config.toml
train_examples = 195000
init = "kaiming_normal"
decay_fraction = 0.3
Rows from block 3 of a small image classifier, named by matrix and row number. Rows with one number belong to one neuron. Each number is 50 + 12 x the weight over its row's rms, rounded and kept within 0 to 99. All counts start at 0. After the name is the row's rms in percent of the matrix's.
After each neuron's rows are labels from the 100 images, of 14976, where the neuron reaches its highest value: "strongest on" is what is common among them; "patch colour" is the nearest of a few named colours to the mean colour under the peak. Only what is clearly more common there than usual is listed. The data: made-up waving flags. In brackets: how many of the 100, against the usual share in percent.
# fc1: MLP up (model.blocks.3.mlp.fc1.weight, 384x96), inputs 0-95
# fc2: MLP down (model.blocks.3.mlp.fc2.weight, 96x384, transposed), outputs 0-95

fc1.176 082:64 55 63 27 54 66 49 55 48 31 46 50 63 63 53 58 32 63 49 51 65 63 63 61 39 24 44 52 46 48 51 77 54 59 65 50 48 59 52 41 59 47 51 31 58 52 61 44 56 52 54 58 38 52 43 49 52 70 50 59 52 55 62 39 43 27 38 82 45 47 20 47 35 48 23 53 60 53 41 54 57 42 34 31 46 26 41 49 77 60 29 49 50 48 51 59
fc2.176 069:71 37 44 42 47 48 42 58 37 46 51 27 41 42 60 36 56 41 59 60 41 55 71 55 33 53 58 58 56 43 64 54 35 33 44 50 55 36 42 66 41 55 47 32 48 39 56 61 56 44 33 42 68 53 56 30 51 53 22 37 51 33 65 48 75 76 56 56 67 71 53 56 23 41 56 57 57 31 49 41 43 35 46 52 61 64 70 71 67 39 56 42 56 46 52 42
strongest on: purple (64 vs 23.1)
patch colour: purple (45 vs 5)

fc1.377 081:57 48 59 57 43 48 32 43 56 52 47 65 63 42 41 40 29 48 46 49 66 30 48 38 44 39 52 45 37 63 54 58 71 65 61 53 26 64 66 67 38 53 42 47 57 49 46 13 56 56 56 57 40 54 51 58 40 54 63 53 63 50 58 48 22 41 43 42 46 38 36 56 43 58 48 53 79 65 39 54 62 33 44 42 33 48 50 43 66 84 20 57 58 49 48 49
fc2.377 060:59 37 47 34 47 44 52 54 51 43 47 43 24 68 47 51 58 58 76 48 55 70 51 62 63 38 69 47 54 49 55 48 49 53 47 47 47 47 32 33 52 72 45 54 43 41 47 56 42 35 46 40 46 60 49 58 52 95 50 63 52 31 20 59 55 55 45 50 30 52 42 64 33 46 40 50 58 27 51 51 54 29 56 71 36 58 72 56 49 43 73 67 47 59 52 38
strongest on: orange (59 vs 22.7); many stripes (32 vs 6.3)
patch colour: brown (64 vs 20.4)

fc1.232 094:57 48 52 56 40 47 42 33 74 49 73 43 76 68 42 48 53 37 31 37 48 44 55 43 53 45 70 55 34 53 40 63 56 49 54 51 28 56 59 74 67 48 58 38 54 38 40 48 39 44 62 37 37 65 59 58 45 80 42 38 51 38 58 55 30 64 38 39 68 45 39 48 34 39 42 46 64 67 36 59 52 63 45 59 36 61 52 50 37 64 35 69 32 71 55 56
fc2.232 106:47 53 57 32 52 56 56 48 38 66 55 35 58 48 46 43 65 47 38 54 50 63 56 53 45 70 28 52 80 48 49 32 31 40 52 50 47 52 60 47 58 48 63 56 49 60 68 58 63 55 39 38 31 45 51 43 66 21 49 26 41 53 44 41 49 59 62 64 56 46 60 34 57 34 50 68 39 54 54 48 52 54 37 45 45 69 66 49 63 27 82 19 67 57 53 37
strongest on: orange (51 vs 22.7)
patch colour: brown (47 vs 20.4); orange (31 vs 3.6)

fc1.206 082:49 53 66 53 49 70 47 31 66 33 48 65 66 54 50 59 44 59 44 34 57 47 37 52 41 36 46 68 49 56 61 77 71 65 61 59 39 53 53 29 71 37 47 33 62 42 43 38 43 57 63 45 34 43 45 59 34 57 71 47 52 54 56 39 44 33 51 49 59 52 39 49 79 61 48 49 51 57 42 51 44 37 49 47 21 26 46 40 72 79 37 56 45 50 61 47
fc2.206 066:27 51 55 66 46 47 41 34 47 42 43 37 56 30 53 39 48 63 41 31 55 20 50 50 52 49 62 35 53 60 41 51 31 48 41 37 55 57 54 46 64 60 57 60 49 35 40 73 37 55 51 49 61 46 67 52 40 44 57 48 47 47 51 64 56 45 61 47 49 52 52 51 60 75 59 68 32 36 53 42 39 98 58 46 57 72 49 53 48 41 48 54 58 24 64 26
strongest on: white (69 vs 22.5)
patch colour: pink (30 vs 11)

fc1.9 099:52 48 66 44 38 54 45 47 63 53 68 66 61 78 43 47 52 34 35 25 59 42 54 38 57 32 56 34 35 55 45 57 58 48 56 50 31 72 63 50 60 47 46 50 75 41 48 36 44 38 63 37 35 47 61 53 40 68 43 50 50 37 52 44 32 50 41 49 59 57 34 49 38 43 26 50 64 68 38 56 55 59 27 67 30 55 68 44 34 70 41 73 36 57 50 54
fc2.9 095:45 36 53 45 44 46 65 63 24 67 29 34 51 40 35 58 43 52 49 54 45 50 52 56 67 82 50 44 74 44 33 38 42 51 60 30 49 41 59 51 50 49 67 61 45 67 51 61 55 40 41 55 55 43 60 58 63 43 54 34 37 49 32 57 54 59 49 41 57 34 52 63 79 61 52 61 36 46 56 47 38 55 49 35 42 55 48 49 59 42 79 34 59 37 76 22
strongest on: red (73 vs 22.7)
patch colour: red (32 vs 3.2)

fc1.173 128:58 52 63 57 48 40 31 28 69 33 49 57 47 41 55 36 55 54 65 38 72 33 41 31 57 28 61 36 40 61 58 49 50 68 46 58 48 49 32 56 47 61 36 55 49 27 45 19 35 53 58 57 48 61 49 71 31 66 61 63 51 43 52 55 31 40 54 45 45 60 50 40 41 57 42 48 71 45 43 57 69 38 48 62 61 49 57 47 45 63 32 51 51 71 33 77
fc2.173 133:53 54 45 54 41 50 35 42 67 28 49 57 54 43 43 61 40 66 61 36 75 38 40 39 70 31 43 38 54 72 45 53 48 53 53 41 48 68 46 53 52 80 50 57 44 56 58 21 54 53 43 24 66 70 43 60 26 60 51 59 72 43 54 52 38 40 56 39 38 42 35 55 35 56 48 44 75 63 59 64 62 43 33 55 51 43 51 31 45 66 35 53 56 45 42 63
strongest on: teal (53 vs 23.2); red (47 vs 22.7); diagonal band (35 vs 6.9); saltire (29 vs 6.6)
patch colour: green (43 vs 7.7)

fc1.202 114:58 63 44 25 61 59 28 63 53 43 67 48 60 53 49 58 30 60 57 35 62 73 62 54 42 23 38 51 44 43 40 65 44 60 63 60 57 62 44 68 59 56 37 54 30 33 44 60 43 38 53 50 34 66 54 51 48 70 59 43 34 52 71 52 52 37 45 70 46 62 28 53 37 33 49 51 56 39 37 44 46 59 43 37 51 27 47 64 48 45 19 53 46 68 49 58
fc2.202 106:41 45 48 62 57 29 50 47 44 47 67 63 22 44 68 23 64 40 51 55 43 55 40 36 23 44 52 54 34 50 75 43 40 41 31 60 69 52 33 47 40 62 43 45 63 36 29 51 40 56 50 55 62 43 43 39 54 40 33 57 49 51 63 61 66 48 67 55 62 63 61 47 52 40 62 47 57 60 42 59 55 43 59 55 77 72 50 72 43 41 44 58 38 54 26 59
strongest on: teal (56 vs 23.2); green (46 vs 22.5)
patch colour: green (35 vs 7.7)

fc1.352 135:60 59 53 48 54 27 60 30 57 62 59 49 57 59 50 34 61 18 44 54 52 24 38 29 41 56 53 45 52 39 38 36 45 44 47 63 44 52 47 83 44 74 53 56 44 45 65 44 49 44 55 49 41 61 51 44 61 39 52 52 41 39 66 58 42 62 63 42 52 46 42 25 41 38 43 59 77 50 24 58 64 43 28 70 58 67 61 61 55 46 47 52 49 71 34 54
fc2.352 127:58 49 57 50 53 29 39 26 46 67 53 56 74 42 37 29 52 36 55 52 42 30 66 40 48 62 42 37 47 51 36 47 27 36 43 44 38 58 53 97 53 56 43 55 41 47 50 44 53 57 41 50 60 57 67 49 49 30 49 42 45 45 72 62 41 69 56 51 63 46 47 44 44 51 35 65 51 50 47 46 64 65 39 57 69 78 59 51 57 61 31 34 66 48 45 56
strongest on: orange (48 vs 22.7)
patch colour: brown (45 vs 20.4)

fc1.143 133:82 46 62 29 48 54 45 46 47 59 62 53 82 69 32 51 49 25 44 64 38 41 70 46 40 52 38 54 53 42 35 47 55 43 65 45 37 64 60 75 64 34 45 36 61 42 53 50 76 47 43 53 39 49 76 36 48 50 53 38 51 39 65 35 51 55 32 55 60 50 33 49 56 54 34 31 60 59 40 52 44 33 25 54 54 51 57 44 67 57 40 49 54 47 61 55
fc2.143 142:71 51 51 30 41 57 56 45 49 76 60 61 68 66 32 48 34 35 45 56 32 43 61 55 42 38 38 53 50 52 34 57 61 31 70 47 49 67 58 77 61 45 60 34 46 50 44 38 74 48 53 39 43 58 71 33 53 56 53 35 54 46 61 39 42 64 58 64 63 45 24 51 46 38 43 29 76 65 45 61 46 50 39 47 51 46 41 39 53 62 36 62 51 65 62 56
strongest on: white (47 vs 22.5)
patch colour: grey (63 vs 29.2)

fc1.92 101:54 41 54 30 48 51 35 44 40 49 41 68 64 62 42 46 46 51 69 64 52 53 53 60 32 48 45 51 41 45 62 55 68 64 67 65 37 58 76 41 46 35 47 41 67 28 43 47 59 32 61 66 30 44 63 36 50 50 60 52 50 60 55 43 51 37 58 53 54 56 36 70 67 61 20 43 47 41 42 44 45 34 43 47 40 32 48 54 77 70 23 55 38 57 70 50
fc2.92 090:43 47 54 66 46 58 25 42 71 51 88 52 52 29 57 37 59 35 52 31 43 51 45 57 40 48 56 63 53 56 73 49 48 40 40 59 57 35 56 38 43 56 65 43 50 32 46 55 43 69 51 38 37 48 62 42 44 33 54 31 47 33 40 46 48 79 58 54 33 68 65 42 47 48 68 44 64 29 35 48 45 68 55 64 37 73 67 45 46 55 66 49 43 54 43 45
strongest on: purple (54 vs 23.1); red (51 vs 22.7)
patch colour: purple (47 vs 5)

fc1.158 100:63 58 61 38 41 35 60 45 64 58 68 76 52 63 31 36 45 45 48 43 40 29 54 39 36 56 36 41 58 45 47 43 72 60 69 54 48 65 54 62 42 58 38 45 56 34 51 48 61 54 64 52 24 62 45 37 46 43 61 41 41 30 38 43 51 50 58 61 44 36 52 62 79 33 50 41 76 54 39 46 65 38 39 58 62 51 45 32 41 59 39 77 34 62 59 61
fc2.158 095:47 58 40 51 48 28 67 43 49 59 71 55 64 65 52 46 48 30 36 46 40 51 52 36 43 63 38 45 64 43 44 56 34 30 45 47 53 42 46 70 71 53 46 54 51 49 33 69 61 62 53 34 38 48 53 43 75 27 53 56 32 70 77 56 49 69 71 55 56 46 54 42 64 33 56 60 49 59 40 51 56 61 33 65 58 65 48 56 29 18 63 47 44 52 43 49
strongest on: orange (64 vs 22.7); blue (46 vs 22.3)
patch colour: brown (52 vs 20.4)

fc1.110 097:37 51 49 64 49 48 47 48 59 57 80 73 80 41 39 67 71 44 36 32 61 25 48 20 59 53 37 51 57 60 30 43 47 37 55 40 44 60 44 60 47 55 47 48 66 33 48 33 44 47 65 25 58 52 58 33 49 52 70 47 56 45 53 38 52 59 45 32 49 68 48 60 60 56 61 44 51 70 41 67 26 61 42 67 46 59 59 41 35 49 51 52 49 58 53 41
fc2.110 102:64 48 62 64 72 40 49 41 59 44 58 60 66 48 52 49 64 31 71 49 54 51 46 34 39 64 56 62 49 25 57 37 39 58 40 59 45 51 56 71 57 44 51 57 61 47 66 62 24 55 59 63 35 31 53 53 52 39 65 48 22 47 44 50 31 58 40 34 35 64 49 23 50 52 43 73 31 44 36 54 49 55 47 51 48 67 62 64 65 52 60 25 31 45 43 42
strongest on: red (57 vs 22.7)
patch colour: brown (54 vs 20.4)

fc1.196 101:53 40 74 48 52 70 28 44 54 40 52 65 72 42 45 56 45 41 51 53 45 63 70 63 31 43 46 60 41 45 56 74 59 50 69 54 39 58 70 50 40 26 47 39 45 37 36 39 63 55 50 62 27 45 73 48 22 49 61 49 55 49 42 42 55 48 42 58 50 64 48 68 55 79 44 58 55 40 32 46 39 34 46 43 46 32 52 49 73 69 35 52 46 38 61 48
fc2.196 111:38 40 79 54 48 78 30 39 63 40 52 71 57 39 60 51 48 45 62 44 48 56 46 61 46 41 62 38 47 59 68 60 59 38 44 60 49 53 71 32 44 27 54 42 56 35 36 28 52 55 59 49 33 45 66 45 38 42 47 36 51 44 39 34 59 44 53 60 40 64 64 53 62 87 42 40 52 44 35 54 43 47 52 46 33 38 53 51 55 81 56 60 46 36 66 44
strongest on: red (58 vs 22.7)
patch colour: red (40 vs 3.2)

fc1.87 084:63 61 50 46 53 50 39 46 56 39 58 67 50 57 36 67 48 58 46 49 62 32 38 48 49 35 44 52 52 38 42 45 68 66 55 61 46 63 42 34 38 56 35 44 49 54 48 32 49 54 71 68 44 59 36 45 43 73 77 52 57 50 37 34 55 34 35 47 18 49 42 38 61 60 60 45 72 54 51 68 52 43 37 48 62 20 26 34 55 61 45 53 30 71 50 67
fc2.87 064:25 40 48 39 56 42 52 61 25 61 35 47 50 49 61 45 34 65 40 45 25 50 45 61 57 52 57 39 54 53 43 66 52 43 61 39 43 46 56 62 19 58 61 47 44 77 50 53 65 25 41 43 60 60 38 38 59 21 31 48 63 65 62 57 61 32 66 64 55 41 57 61 41 41 63 60 56 50 73 46 60 56 69 43 54 37 39 45 38 40 55 54 57 30 49 46
strongest on: green (67 vs 22.5); blue (45 vs 22.3)
patch colour: green (47 vs 7.7)

fc1.229 121:57 59 48 51 47 45 42 50 55 47 49 56 53 54 30 60 33 59 47 45 68 47 36 38 45 40 40 54 41 66 35 45 74 66 62 60 27 54 56 51 45 58 38 56 53 60 39 38 52 60 47 60 51 63 38 59 51 56 82 61 64 62 60 58 24 37 46 33 49 33 34 50 46 57 55 57 69 70 51 74 48 46 59 52 40 33 32 24 53 60 12 49 51 55 34 56
fc2.229 116:31 61 37 45 42 69 48 55 51 49 40 39 46 46 49 40 33 58 37 42 56 56 34 59 49 40 43 38 54 68 48 67 61 61 64 53 41 62 51 34 57 61 63 36 32 67 43 25 68 54 46 34 37 70 45 70 39 52 41 46 65 51 43 43 29 34 75 52 51 27 36 53 41 42 61 64 83 49 54 40 57 45 51 45 25 44 40 30 52 60 51 51 67 63 46 45
strongest on: white (59 vs 22.5); black (53 vs 22.7); many stripes (39 vs 6.3)
patch colour: grey (64 vs 29.2)

fc1.124 077:79 44 46 48 33 47 60 46 61 65 44 49 43 64 38 56 60 39 47 46 57 49 52 43 47 51 48 53 38 58 47 51 56 65 56 46 27 67 44 52 73 47 36 34 55 38 47 30 61 38 68 43 40 55 50 62 51 81 57 62 56 53 51 39 23 33 33 63 54 51 29 51 44 37 36 31 66 61 35 53 59 27 43 54 39 36 37 61 44 61 41 60 44 75 50 73
fc2.124 081:51 52 58 49 56 44 66 60 49 73 33 51 46 44 47 29 32 49 54 64 50 59 62 45 49 67 23 39 49 57 44 59 38 36 56 45 51 41 48 63 36 49 67 54 28 70 40 44 54 78 39 74 58 45 43 51 57 07 58 54 50 57 52 51 71 42 42 58 44 42 60 38 64 56 66 51 53 32 49 38 46 35 59 28 74 50 41 45 49 39 41 65 65 52 48 53
strongest on: teal (53 vs 23.2); red (47 vs 22.7)
patch colour: green (26 vs 7.7)

fc1.139 135:56 65 57 61 66 61 47 29 67 29 64 55 42 48 53 43 65 59 27 45 55 32 37 51 58 45 55 61 54 38 52 46 53 64 44 66 68 52 47 34 32 48 53 53 50 68 69 24 45 68 50 35 57 54 34 54 45 73 52 53 49 62 33 27 54 51 36 37 51 59 52 50 36 58 55 20 44 68 63 76 49 36 46 36 41 39 48 50 44 59 46 41 45 45 41 76
fc2.139 098:66 68 57 57 69 47 39 36 59 36 41 51 74 42 33 39 52 56 39 64 68 29 47 39 63 53 43 54 43 38 31 38 49 64 55 56 48 60 66 55 26 51 43 68 46 77 69 41 51 61 39 64 57 58 17 47 44 43 57 42 46 54 43 45 57 47 36 35 41 47 51 54 42 65 48 50 36 55 66 63 44 43 50 47 69 37 57 53 52 70 31 42 57 26 44 72
strongest on: white (55 vs 22.5)
patch colour: pink (28 vs 11)

fc1.213 129:53 71 47 52 49 49 47 46 60 44 44 58 56 56 37 57 29 54 41 41 70 45 35 39 49 38 51 60 36 57 38 47 75 71 65 63 35 50 60 48 44 59 50 57 54 60 43 34 51 58 57 64 45 61 37 60 49 55 72 57 59 66 64 57 25 36 57 31 50 30 31 49 48 50 58 55 70 73 51 72 41 47 53 40 39 34 28 36 49 62 14 51 47 60 38 59
fc2.213 133:37 59 40 40 37 62 42 52 57 52 38 38 46 54 39 46 28 67 48 39 61 57 37 67 63 35 40 36 58 69 40 60 68 60 63 47 45 65 54 33 57 65 69 42 33 71 55 40 62 46 45 36 39 72 44 69 37 60 49 43 64 44 38 45 27 39 70 51 49 28 33 58 48 43 52 61 83 45 62 47 62 50 46 40 30 42 46 27 51 56 51 57 61 57 55 45
strongest on: black (56 vs 22.7); many stripes (37 vs 6.3)
patch colour: grey (61 vs 29.2)

fc1.17 089:53 56 64 53 41 61 52 46 62 42 53 63 73 36 50 56 44 44 44 33 79 43 42 38 42 46 37 53 46 55 58 59 56 58 65 55 42 52 64 53 42 46 37 38 74 51 39 18 59 46 51 54 35 54 56 50 47 46 76 36 64 72 63 34 41 32 46 53 44 35 33 48 46 57 55 58 74 61 53 74 54 31 42 40 32 26 40 37 59 71 32 42 62 47 45 52
fc2.17 091:64 42 55 54 35 29 44 61 56 44 54 27 35 44 54 55 64 63 52 42 67 45 67 51 56 54 63 47 50 52 56 44 32 52 41 27 39 43 33 36 52 57 36 51 50 32 50 85 39 51 42 58 65 44 61 55 48 61 49 45 63 44 49 74 43 48 21 51 42 53 70 57 46 44 53 54 32 47 58 46 60 69 55 66 67 74 63 49 34 25 61 73 52 64 47 55
strongest on: black (68 vs 22.7)
patch colour: brown (53 vs 20.4)

fc1.373 085:70 66 61 52 39 65 44 40 75 47 72 68 49 72 51 35 25 49 60 33 60 52 57 38 44 15 56 33 36 57 42 64 54 48 57 44 47 63 65 60 48 54 45 61 55 47 51 60 58 74 51 51 37 57 48 60 33 50 52 54 52 46 41 52 36 52 40 51 40 47 30 46 40 49 38 61 70 48 46 52 54 37 21 54 55 48 65 35 38 72 45 69 45 48 31 58
fc2.373 064:36 42 46 61 49 34 45 51 48 64 57 50 48 37 45 37 42 52 32 36 43 50 50 50 59 66 54 49 79 58 41 37 49 53 49 54 74 43 45 46 29 70 72 68 54 69 44 54 42 52 35 47 59 49 57 52 49 34 60 28 43 40 27 48 53 48 64 54 33 56 63 54 67 62 58 52 62 31 56 55 35 59 50 28 41 57 53 48 58 56 69 26 61 36 63 12
strongest on: purple (53 vs 23.1); red (46 vs 22.7)
patch colour: red (43 vs 3.2)

fc1.366 095:61 52 51 53 43 47 33 35 68 38 50 60 57 52 31 48 35 57 44 35 60 42 44 34 52 34 52 37 40 63 44 49 82 68 66 51 33 58 52 56 37 64 45 62 46 53 33 42 46 69 51 52 52 66 37 57 33 57 70 65 61 54 50 66 29 50 43 40 39 33 35 57 48 64 56 57 75 54 50 60 47 45 50 38 42 37 45 25 50 73 16 57 54 47 40 56
fc2.366 103:35 47 36 45 39 52 51 46 57 59 43 36 38 51 41 41 24 48 53 35 50 52 39 63 60 44 52 42 60 61 47 58 66 56 69 53 54 51 56 40 40 76 74 46 32 72 46 38 58 48 42 39 47 70 45 59 49 56 46 49 56 33 19 48 48 53 76 43 41 25 30 54 51 47 60 58 86 41 52 44 50 54 61 32 29 59 44 35 49 52 58 58 57 60 59 26
strongest on: many stripes (42 vs 6.3)
patch colour: brown (57 vs 20.4)

fc1.349 077:71 42 52 52 37 44 48 37 58 43 66 39 61 57 49 51 63 35 37 39 44 46 48 47 52 41 63 64 45 58 52 65 72 51 57 53 23 56 46 59 54 51 37 32 47 32 37 25 56 43 61 33 46 65 53 66 40 81 54 46 71 47 59 50 25 57 39 52 63 56 37 52 34 40 43 37 73 62 34 48 52 44 52 72 28 50 50 46 43 73 43 46 51 73 47 67
fc2.349 075:46 52 42 41 51 47 77 61 38 75 37 42 37 52 55 50 58 51 44 63 71 61 55 53 40 69 08 33 59 51 54 32 25 53 56 55 46 65 60 39 51 43 48 64 51 68 67 60 63 57 35 60 46 51 45 47 62 17 41 53 57 55 50 52 63 34 65 59 55 45 55 45 54 41 38 62 48 43 51 31 58 26 41 42 71 53 54 37 54 37 58 40 63 45 40 46
strongest on: green (54 vs 22.5)
patch colour: green (42 vs 7.7)

fc1.133 069:72 38 44 47 45 52 48 34 57 52 52 47 57 49 41 44 66 43 47 39 42 57 50 39 50 39 66 63 31 53 54 65 72 56 64 51 22 67 50 57 59 41 40 39 51 36 36 23 51 49 60 35 39 67 53 59 53 79 56 50 64 58 45 46 28 48 28 56 69 62 33 68 40 49 45 30 68 51 34 50 49 37 53 61 29 37 48 53 42 64 32 62 42 65 53 66
fc2.133 066:37 48 52 41 46 49 57 48 42 73 26 43 40 48 45 48 47 46 62 58 71 49 52 56 50 67 21 22 55 57 53 38 35 57 60 56 45 59 52 46 41 45 59 67 35 68 55 44 58 60 39 70 38 54 48 54 70 12 55 64 48 44 37 55 71 43 64 51 43 42 52 34 66 62 46 62 51 33 47 25 54 39 48 27 45 52 53 42 62 38 48 35 66 52 36 36
strongest on: teal (57 vs 23.2); red (50 vs 22.7); three vertical bands (27 vs 6.7)
patch colour: brown (41 vs 20.4)

fc1.167 089:56 56 53 55 42 46 36 34 66 38 49 58 54 44 32 47 34 59 57 34 62 44 49 37 43 27 50 39 36 65 42 55 74 73 66 55 23 61 53 57 38 60 40 61 44 49 37 33 44 62 48 59 48 58 40 60 30 58 66 57 66 50 47 60 19 48 49 39 39 42 40 55 60 59 54 56 71 55 45 59 59 51 49 43 48 38 45 27 57 75 15 58 50 53 39 58
fc2.167 084:30 46 31 47 34 53 49 47 53 56 48 43 37 54 46 53 24 60 59 34 55 46 36 65 58 33 47 48 60 65 48 53 65 51 61 48 55 57 54 29 48 80 73 42 41 62 48 47 51 43 44 37 50 68 48 54 45 67 53 48 59 24 19 50 53 60 71 48 38 35 27 57 46 44 57 55 88 41 51 50 51 54 54 43 32 52 50 38 54 45 63 61 56 60 55 22
strongest on: many stripes (45 vs 6.3)
patch colour: brown (56 vs 20.4)

fc1.259 075:51 31 51 54 48 34 30 45 45 63 65 59 67 40 44 53 36 51 63 39 53 39 52 41 34 42 44 39 61 78 52 57 71 61 53 45 33 65 47 54 57 55 47 39 69 37 27 34 53 33 68 33 27 59 52 34 52 54 65 26 57 50 54 49 40 46 58 58 46 46 44 66 60 46 54 51 76 47 43 52 61 35 29 67 50 44 55 32 57 68 38 46 53 72 63 63
fc2.259 072:45 46 50 39 38 23 57 39 45 36 68 53 57 53 63 35 58 58 41 48 40 59 66 51 57 51 38 48 58 52 39 61 23 45 38 40 70 44 58 69 52 62 20 65 56 40 60 63 58 37 51 40 61 58 56 51 42 49 36 46 48 53 68 52 49 71 61 57 44 61 55 62 53 51 35 60 40 49 58 54 63 32 22 80 74 38 52 61 32 34 59 48 40 33 43 43
strongest on: orange (63 vs 22.7)
patch colour: brown (43 vs 20.4)

fc1.283 070:46 65 74 57 42 63 32 32 56 40 50 71 74 40 44 46 55 51 66 45 72 26 46 27 38 39 44 27 51 70 53 51 56 57 55 53 40 58 61 52 42 44 55 46 53 33 37 21 52 57 45 42 36 63 55 56 42 41 66 40 55 51 69 51 43 36 57 53 46 43 34 51 61 66 39 61 74 61 43 63 60 40 38 44 54 36 52 42 66 73 29 55 63 51 48 55
fc2.283 065:63 27 61 46 40 24 41 36 54 49 57 51 46 47 50 55 52 55 50 44 51 43 69 62 43 52 64 51 58 45 61 42 40 67 52 42 37 29 48 44 37 63 26 67 42 30 33 70 46 46 64 56 38 57 76 49 52 71 72 44 50 54 32 60 32 59 36 48 31 58 69 69 65 58 40 48 37 35 49 43 56 61 44 76 60 50 53 51 42 41 71 67 38 57 57 44
strongest on: black (56 vs 22.7)
patch colour: black (51 vs 7.5)

fc1.192 091:67 60 41 53 34 35 37 49 53 40 35 38 63 41 33 33 61 63 57 60 44 39 59 59 49 30 38 42 38 55 50 65 49 58 62 40 28 60 56 61 45 43 39 46 22 29 56 41 65 59 51 57 47 75 68 60 25 55 47 49 70 47 42 55 32 46 46 44 62 68 36 70 56 52 34 48 66 46 51 39 58 48 39 67 71 47 52 43 43 68 36 76 51 56 57 56
fc2.192 101:28 57 54 38 43 54 48 38 53 53 51 47 48 41 61 47 50 65 24 48 66 46 36 64 42 51 39 40 72 66 45 43 47 55 48 57 59 63 64 33 60 49 54 48 62 47 60 28 57 38 45 27 29 57 72 61 35 47 54 29 56 51 64 38 29 30 76 65 61 41 46 50 46 55 46 57 68 59 57 59 64 43 26 55 23 50 52 44 65 63 56 25 56 50 55 39
strongest on: white (53 vs 22.5); blue (47 vs 22.3)
patch colour: blue (40 vs 3.9); white (33 vs 3.8)

fc1.345 077:70 49 57 53 44 42 41 37 60 50 38 66 60 40 45 47 57 51 63 45 59 40 45 37 52 41 42 44 34 57 52 61 60 53 48 53 25 63 37 52 47 51 29 49 39 22 37 18 42 50 60 54 45 67 62 71 35 57 61 46 74 57 51 51 25 34 50 44 52 49 38 59 55 52 48 54 83 44 38 46 62 36 44 78 58 36 51 45 54 72 47 69 45 65 49 67
fc2.345 069:40 51 31 47 38 40 67 67 48 45 54 43 57 41 70 69 61 67 52 50 71 57 46 49 39 49 29 54 40 60 69 50 38 60 48 55 51 29 56 27 45 53 26 48 66 39 69 34 62 43 49 46 54 56 57 49 45 45 54 51 69 70 63 45 40 49 56 59 43 57 50 41 32 43 46 48 54 50 44 33 59 16 31 66 40 18 60 41 57 59 57 56 50 70 37 64
strongest on: teal (72 vs 23.2)
patch colour: green (31 vs 7.7)

fc1.126 096:80 48 48 61 43 45 74 62 67 57 46 45 55 54 52 44 59 40 61 41 50 41 53 46 42 53 40 42 44 35 62 63 53 60 61 50 36 47 42 58 69 35 55 29 43 52 56 53 52 70 68 71 40 52 58 63 39 37 59 54 46 53 34 43 33 43 37 53 35 54 28 34 51 47 38 51 63 42 27 43 50 52 48 37 66 33 31 23 51 60 71 72 28 72 48 59
fc2.126 105:51 53 56 51 62 48 71 64 44 67 51 55 45 66 69 64 49 30 59 68 43 49 43 42 37 60 39 65 47 34 54 31 45 50 47 60 61 42 37 54 56 32 56 38 58 43 61 56 45 45 73 67 38 28 44 29 73 38 69 53 35 61 59 32 67 47 47 56 42 61 56 28 64 32 51 47 53 33 36 47 56 37 43 49 67 27 49 58 57 28 59 64 37 69 54 55
strongest on: teal (48 vs 23.2); flower (28 vs 7.3)
patch colour: green (35 vs 7.7)

fc1.278 073:53 60 63 39 40 54 47 59 59 63 50 71 64 57 45 63 41 47 60 45 61 39 59 16 51 36 28 37 30 47 62 47 51 53 73 53 39 71 56 61 44 53 26 52 66 40 58 37 70 57 53 44 42 59 50 32 47 38 60 54 53 57 57 39 53 41 59 57 43 52 35 45 48 40 29 64 67 59 51 74 56 37 28 38 36 38 47 36 51 71 33 63 64 51 31 51
fc2.278 056:35 44 47 52 41 58 49 65 40 58 64 42 41 56 65 59 53 49 35 41 39 58 48 55 48 52 51 50 73 59 54 54 36 30 30 40 65 24 26 46 50 55 66 40 43 42 45 56 44 44 40 28 37 53 67 51 62 41 51 40 50 35 55 52 44 69 62 58 55 55 59 45 60 47 62 49 55 49 45 30 45 78 42 74 34 70 72 48 49 37 82 37 61 34 47 28
strongest on: purple (92 vs 23.1)
patch colour: purple (82 vs 5)